config.toml
arch = "wavenet"
model = "sound classifier"
dataset = "struck, bounced, scraped and rolled objects made by modal synthesis"
train_examples = 78125
noise_aug = 0.01
n_mels = 64
hop_length = 160
input = "log_mel"
spec_augment = false
win_length = 400
targets = ["material", "action", "size"]
num_classes = [6, 5, 3]
norm = "batchnorm"
depths = [12]
kernel_size = 3
stem = "single"
widths = [384]
mixing = "mixup"
loss = "cross_entropy"
head_dropout = 0.2
init = "kaiming_normal"
residual_init = "zero_last"
optimizer = "adamw"
learning_rate = 0.0022
beta1 = 0.9
beta2 = 0.999
eps = 1e-08
max_grad_norm = 1.0
max_steps = 7700
batch_size = 192
epochs = 18.9
lr_schedule = "cosine"
final_lr_fraction = 0.01
warmup_steps = 770
weight_decay = 0.1
Rows from block 7, named by matrix and row number. Rows with one number belong to one channel. Each number is 128 + 24 x the weight over its row's rms, rounded and kept within 0 to 255. All counts start at 0. Numbers have three digits each. After the name is the row's rms in percent of the matrix's.
# filt: filter width-3 conv, dilation 4 (model.blocks.7.filt.weight, 384x384x3), inputs 189-197, a 3 kernel for each
# gate: gate width-3 conv, dilation 4 (model.blocks.7.gate.weight, 384x384x3), inputs 189-197, a 3 kernel for each
filt.222 082:102140139138131124145131125059144140140117114131154126135132103143113138149107153
gate.222 092:130159161112122151152171143111091118140090089116142113119161136114086092086099184
filt.223 100:097117125160105095147164140148135094110111163142159167129103136152136113141076071
gate.223 100:082090113100147138111116146107161158141140136182143092110107097155166169123145152
filt.224 080:106133126141117085065121135161140119116183139151145159152093104088159133138167110
gate.224 079:155131114085100098147173093117151133131124145126095110066125091180110142138107120
filt.225 086:110093101146182165121090142128103104073085073131114129140134147105107105127130094
gate.225 085:120108131123119151140156092115128140104147105121123119139147158085076091137108193
filt.226 110:143130127089104150130156162147119117140098114104145118107176103111096125135092152
gate.226 103:129104093121158113119160145089161137084143148134125144134098147097141113134144105
filt.227 112:150119119148108141123111142092127098124130113110130098149137122121099102175089110
gate.227 108:136133144138138150203144171103138125139102126153123097129150109143139135116099157
filt.228 086:145150130117171119124087031138110141129160115106103113120153134120106102118146128
gate.228 099:110112114113166156154150151106095130140104117155142146084125115149105111093130119
filt.229 107:149139120129146109154142164128123098155099141125138134178135143083112133101135103
gate.229 107:127134143180110176130101122136119122110137106136132125151114127150139151196115148
filt.230 108:098119134141121127175132123093150179146158121172111118134125151139130092115142098
gate.230 101:132119135124132178167145201120157113140116115147127129160092132100154165103126203
filt.231 107:107108116118122160145105106139107143174087029123139088131120125135139117140134123
gate.231 100:123126115170128106117148109127115144063132171109135142161118129122130130123115114
filt.232 104:148146100098146099106124102139111117114079120099116136143144086119148180122173150
gate.232 102:111091100138147180140116118115142125167161107174156125136122098133145137138149163
filt.233 090:133102127113144120121101097149090095078128166109129105120097099145150135112164090
gate.233 097:125130150131103148141100147136128119132137105131140138172138138062107111061090148
filt.234 103:100145117164136102118147117152119155189140129091156136114121128132149128161136093
gate.234 105:146135146131138191089127156165127164155126119122166076113152083114121153117092186
filt.235 085:124141135125169121152136111160141144179140122127154127121136122098148114087181129
gate.235 082:124132107146116142136114072125126154103118119117131120129127124137107139146103182
filt.236 120:124123117137161122069140146127135157123144127139154138175121109123155153126149125
gate.236 120:098120083108152140135166130145099166140103132165171155117139109130154149102162119
filt.237 107:144145151134067104118101138142129122129139125107112113145094130101118114131109123
gate.237 105:134140165065121119073107073158105161121135126080108100105160105116082121113115163
filt.238 099:114126159141107135140108117161106096153124111090106091153088118101154126112165148
gate.238 104:169161166184122161125112130143140119077100123065117084171100152109153143185149162
filt.239 117:123148111123137126143136160168160106136131141111117085121150141146129085142135110
gate.239 115:144137096134129112170158143171124099094128156137135146128130145154100090154110073
filt.240 109:108125131157144137142077105117158173143128113120114098117138111122125106137150118
gate.240 109:134164126136141122171117153155111163097130133129124146150131134112103131136137106
filt.241 105:115100106117121136102141091152127125125129111146146136136114088134145143126096139
gate.241 098:134135135143121174093121115130119147140135132145146121139109128109106104117110164
filt.242 091:127129137115160095178220128145096187145150163138129112116148114125146126092182122
gate.242 099:125138126161127162135120140149198120127127070149115136108111180157139122127102139
filt.243 088:112136132133113124084161148102136184148132110152171131141141115123101134138087124
gate.243 098:150186156172127123179131067133105150086130131098122127167153125113115101115098108
filt.244 104:102114163095150075116103145142139111143136162141116162169108099106142130096139104
gate.244 096:138148141174169137223157123122156127128141171146127146128110156139159132161180128
filt.245 098:122107107113135123131134132115157153175133112150123120053144172177113126145105128
gate.245 094:135146155157118155168112167096159157088109123150124099184106108130159156158147126
filt.246 111:135117116108106178122149147171110134152168156130186137121154185134134121116093159
gate.246 099:157115132143161162212165143104149133115154079175110101106125131128115105138117119
filt.247 100:132127151125109105144108078133135168128152100135102159161136197124119100152114104
gate.247 099:116124134140154115103124118123146104125150121147092114117041109149196145142181114
filt.248 098:163134125119134133114172180104123167098156133170129157138128143139119123157083120
gate.248 099:117115115135148110207105131124151150149146115123135157137158136126135145113138105
filt.249 106:123142166141121121125092115153126144108111137108139119188090118080159117087120136
gate.249 106:121079111112115119112126167095130134107136134133115117142082091139159133179095094
filt.250 097:105133121152141104114151144153117161131099161155148176137126092121132154120143102
gate.250 095:180131142117153159104132068132144131131141133132075064117101108151151135135176182
filt.251 102:135126129115084121166083104110172098140083126132115142142108143101150117098180133
gate.251 097:109096128166133168185107112121125123125112110160141146112141160165121128177108147
filt.252 093:127099101202145117175139129080149134117134130132147143132131168108124108140120089
gate.252 093:149151125074158182123156138129127131189107073101096118101108129123139141083135173
filt.253 069:143119127152156082152142119108121143112140144133123129168165078132119139181155087
gate.253 080:116147129133178146169157069134115139140126132121096107166169123105101129056173122
filt.254 102:134098109071121101072122082139113149135161157116145106154091138097145114087132114
gate.254 099:123146148157140140175149127128099169120164159143097128147102133134136121120151127
filt.255 093:119107114147108114161130107128079117171091083117156128079158148137119093135117090
gate.255 093:166159140137133120151170088147169168147125092114113139107157126168110152137121134
filt.256 107:091111123105134157140132109145115131217147088189141106117106127155147137135150139
gate.256 103:140135102166125116144157131150123142090155191129127142134119109146115138154112116
filt.257 087:105123134122162185083110117132143107169140161152146129126124113118130103065140175
gate.257 097:107108109129163104129128116140100140129109118118153186149162125110103138134142113
filt.258 090:144127155119113132107106175135148126134193131126134176102160150165097143141090091
gate.258 089:112137155140142096109133090108159147147124125127083120133121091123117174118157155
filt.259 085:112131133115134136190109095104132068112098111111128136124155143132114109094151178
gate.259 087:144191166131122148135175134083112125156136134092112118164156122118097103153105112
filt.260 109:127146158104118102136134106163136096126118126127116104164120120090106093059131115
gate.260 110:134122127128119148163145125096170128115125128161116135158107138114129108111174178
filt.261 134:101138121175135090117154141078144146087116153145125136140143121101135172128138147
gate.261 123:080140157163133085097128120121126151086142153132149128143115088101162181090143156
filt.262 103:136129126079120145096122147173131126135130166138131147168123135113148168096145141
gate.262 112:069139101162114135161164131116151105133119135168145140136111132116154119120117089
filt.263 112:133089133081124160183113117129163118176147085151113091103134146142109119144123124
gate.263 115:102116128118190154160149165144121135180033086142136131124139134122135130128141145
filt.264 098:100128110183149063134115117140123078093084096125153124119118112139139111159145063
gate.264 100:127135151194135103210149078183143132156148133090117144111127115160120115202143115
filt.265 101:142137128099076118116116126164144094180142125175144135114135162150122128111079136
gate.265 098:146138123131152125149141129152117119144140135110104088108137164127115099149149126
filt.266 085:140138112138167158156132120158124099111070093057126124135128118115140120128156120
gate.266 092:152148126139128159167116090184144110152138139109104108093123141163103090198175123
filt.267 094:109127100122116115114127100175116130107148133097128091134143129116139111100141113
gate.267 089:115103110135147167124115137141156129100109088159125109137098122120143131093137174
filt.268 093:090128134114138135082114108129137151137151140145144125166093103110154146056167160
gate.268 097:157149133098123140157178115130095156170117132138131084102096089139132155121107140
filt.269 084:127146185126115156128127177095094125130143085146133149154132164106107130115087142
gate.269 092:158130143134149148105142181128134094086071098141094127132135141136128114147123127
filt.270 099:115139134150132097109127106108132143079150158169107089117112118121104114096112098
gate.270 099:128118143092102135130146146113139146138168094141149119112126106139141145096135157
filt.271 103:144109126152140131142123137121169146114073141128128131132113088126139147138104143
gate.271 094:148124128151090107163114137149127122147187142114159154140098161136136134129083116
filt.272 100:098130137127169136093166093146130158114118168136138124076101123148130118084165119
gate.272 104:130148112169136147104128150175114149104142097142112099123096087138119134167130144
filt.273 109:139141111154097133128106142150148105135101129107140097181104125103150126144133139
gate.273 107:121095121121147203142127132111156158102131084172135116122135156149121142102081183
filt.274 100:155146117131161122191207167136092163132132118148146116129162136096103108090104092
gate.274 096:090094118145140130127144110088168105129109118175120130116130117161135149115107167
filt.275 106:127098088137127140127127165131088123108116171151170135120130150137136081139105073
gate.275 101:128149153097143126143142136152111097161129137094154148111151120120102136061112144
filt.276 090:156124118151149115101172132128109142135130142114129145065128113156118130218106099
gate.276 092:121109124136123141124148129155109144130172122111113129133111163134129111161119144
filt.277 103:147108100096139128134116063117096096119132170123130127137122160141136122099152104
gate.277 096:119131137160152141148112144108158119167107104096092136109115137127140119162166105
filt.278 105:134124132156105145140121143126167122128168110147125119100127131144107125179102142
gate.278 111:112107126149125103137168085173126118178123173141128131158123111112120157125135111
filt.279 099:116099128142109123123164127093151110138132101138128135104154136124141137129089149
gate.279 093:131133118112181159145197135139102170146165162132132113074161150136114093109137130
filt.280 101:087100102127142123106115089157125146172117148148145116142120135145161153097172154
gate.280 108:143129128144110152113122130154147143129107136115107120136093160139141121154134123
filt.281 093:130105133119092148173144138090144124139113101153159138090186102166088139142105141
gate.281 090:108147135148119133103123155146109155112133127095118123141083105113176157134128120
filt.282 104:118124085119102056134119094111131103128106137123151177168168154072093116131122096
gate.282 095:097122110100154156136139097142140180104091114125134107112104092117167176069181183
filt.283 098:158149159125164147127126135128187153114123141144076119123136155135124122128148099
gate.283 090:141154133162148130142146108180135147151155099093141121131110110111132125118152141
filt.284 095:109147166139155131165154135122116132143090122155123098128120109129103117101147130
gate.284 086:144112106156113146151113134162110107131132069101166129155147148073134124129109153
filt.285 096:125143117145121092139136087148139138126098124078124135115154085103121130117158121
gate.285 104:124147129153126167144100113122171122147150139089118116128102121103131131129163144
filt.286 100:142119179115086150107159161093160132149128112107137122113152143135085105142069181
gate.286 090:142163165144101130112085134174093153107144130101129126167104125116125099148148119
filt.287 096:109125102114091110088085130126098095119119136132171148151135131080133139085089104
gate.287 100:115104076126112137150152140129135113133111066161142185146111163123140096136143079
filt.288 107:130108144101146154105137118104121106138129154139153148198155158089128137076123166
gate.288 107:133119083112128111163128142144133131148135081160173176137125138113143107109128074
filt.289 114:140108100166123110157116083086140148111141093131136143123130166127132127180118106
gate.289 117:135094117115108183120142121135120123098107122111146141149140133117110128137075187
filt.290 115:100092115154144139174128116078142126124132126157118129107117145152128118174138126
gate.290 115:130124111155170152139182139103179146121159107152084113118139102135131154114142152
filt.291 117:103120124134128140046142155173147131151088184116147142155151099127136167132118136
gate.291 120:107145090113170131153115122135151142124100152154116136091139096134128129107223145
filt.292 088:125103135124096144138155150128131079196150112123117129091187114180087120162081160
gate.292 096:112102095132095110148109137103131118104112122126145126101133094165113139172085112
filt.293 099:139135135108140100136137134153143143140125138120117140139125170110120052073170055
gate.293 106:097088118117146142115105121143114130127155129174151161119113119146116145116111154
filt.294 105:109121128081162086159169108137124151179158127149101081097155129135088127085114097
gate.294 101:102106132150143154152119118055164140129137123171126134127135154162141138151132156
filt.295 106:121095116135137142153134077111130120118112058141122141086153128163100135126119168
gate.295 108:174157154137136118149140117130130142137110100106084132112115151110126102104178107
filt.296 090:126129124099140182117169136169087066161113138108116124119144121141118128093124165
gate.296 095:131134141125143152099113117180166138158107127141114152110129144122125116100136161
filt.297 088:151139146128133140203155145085125111135130128157088088125101124142123123169108143
gate.297 095:157126135170139114157124137109198160135144142147145145128152112144122145162093099
filt.298 092:096121140153133107120189127149128169122124133148139145143122157127128122123157127
gate.298 094:119115117163137114168065045130122152113114143112084094125126060132111149202152172
filt.299 124:142133135136143127162173143113129146154177135145122117194167141097107115119125144
gate.299 112:094109109096147171152146161143152167130113123127126120113113107137130169111157178
filt.300 104:128133141138141103120143120159124188131142101100122121142138099115112144137151139
gate.300 092:123127154142106161156153138114171131115115110138112114170099109102142150112101217
filt.301 120:101100107115103150064086125175112139115135115140134137185131130115134132134108155
gate.301 127:090075105156136155185126126110176133153143171193159135138118151144151126127108112
filt.302 097:147125115127115126140074089131198126145115126124123142168153108107119158126139145
gate.302 104:146161126197139139168194169127105142101122121126098118118152130135091119166154113
filt.303 086:099125134109148118096209107130073113123136136141152159106132154149124119090131105
gate.303 088:128118114152151108132147137136048102152131177071111129083142115131108113168154120
filt.304 104:138126128123169151146155139098115101111125102134115142128133181162136114140154118
gate.304 092:150141131091164169113181119173160148183161093115103105084164156136098099115148147
filt.305 084:119096125121111152162083185115177128116108138138143127134143116126125143119084186
gate.305 088:107123127165111150109129214149116125126098120144154167154144117095103139138101149
filt.306 098:121140111154107123136079115139114125186129120094146148104130172137112122129119113
gate.306 095:146140151142140126159139158160134092101074118090103119133148116105102129127120139
filt.307 082:146130134069137159073113129123146158125127142128096116101117159132128134082087151
gate.307 090:154165169139139153140140160119111097152108119137099119137142159127108090132140109
filt.308 091:128112120194130145151119121153136146114118080131089120145101172118131096187103123
gate.308 097:124116114138112124151062084207176121147105102101102117128143123128131165136108147
filt.309 107:145131139144125133180087168045144140097107140132112146089077114121140135154091098
gate.309 106:112127147116132128114178096142136137128103119136137087103129096143135167096132179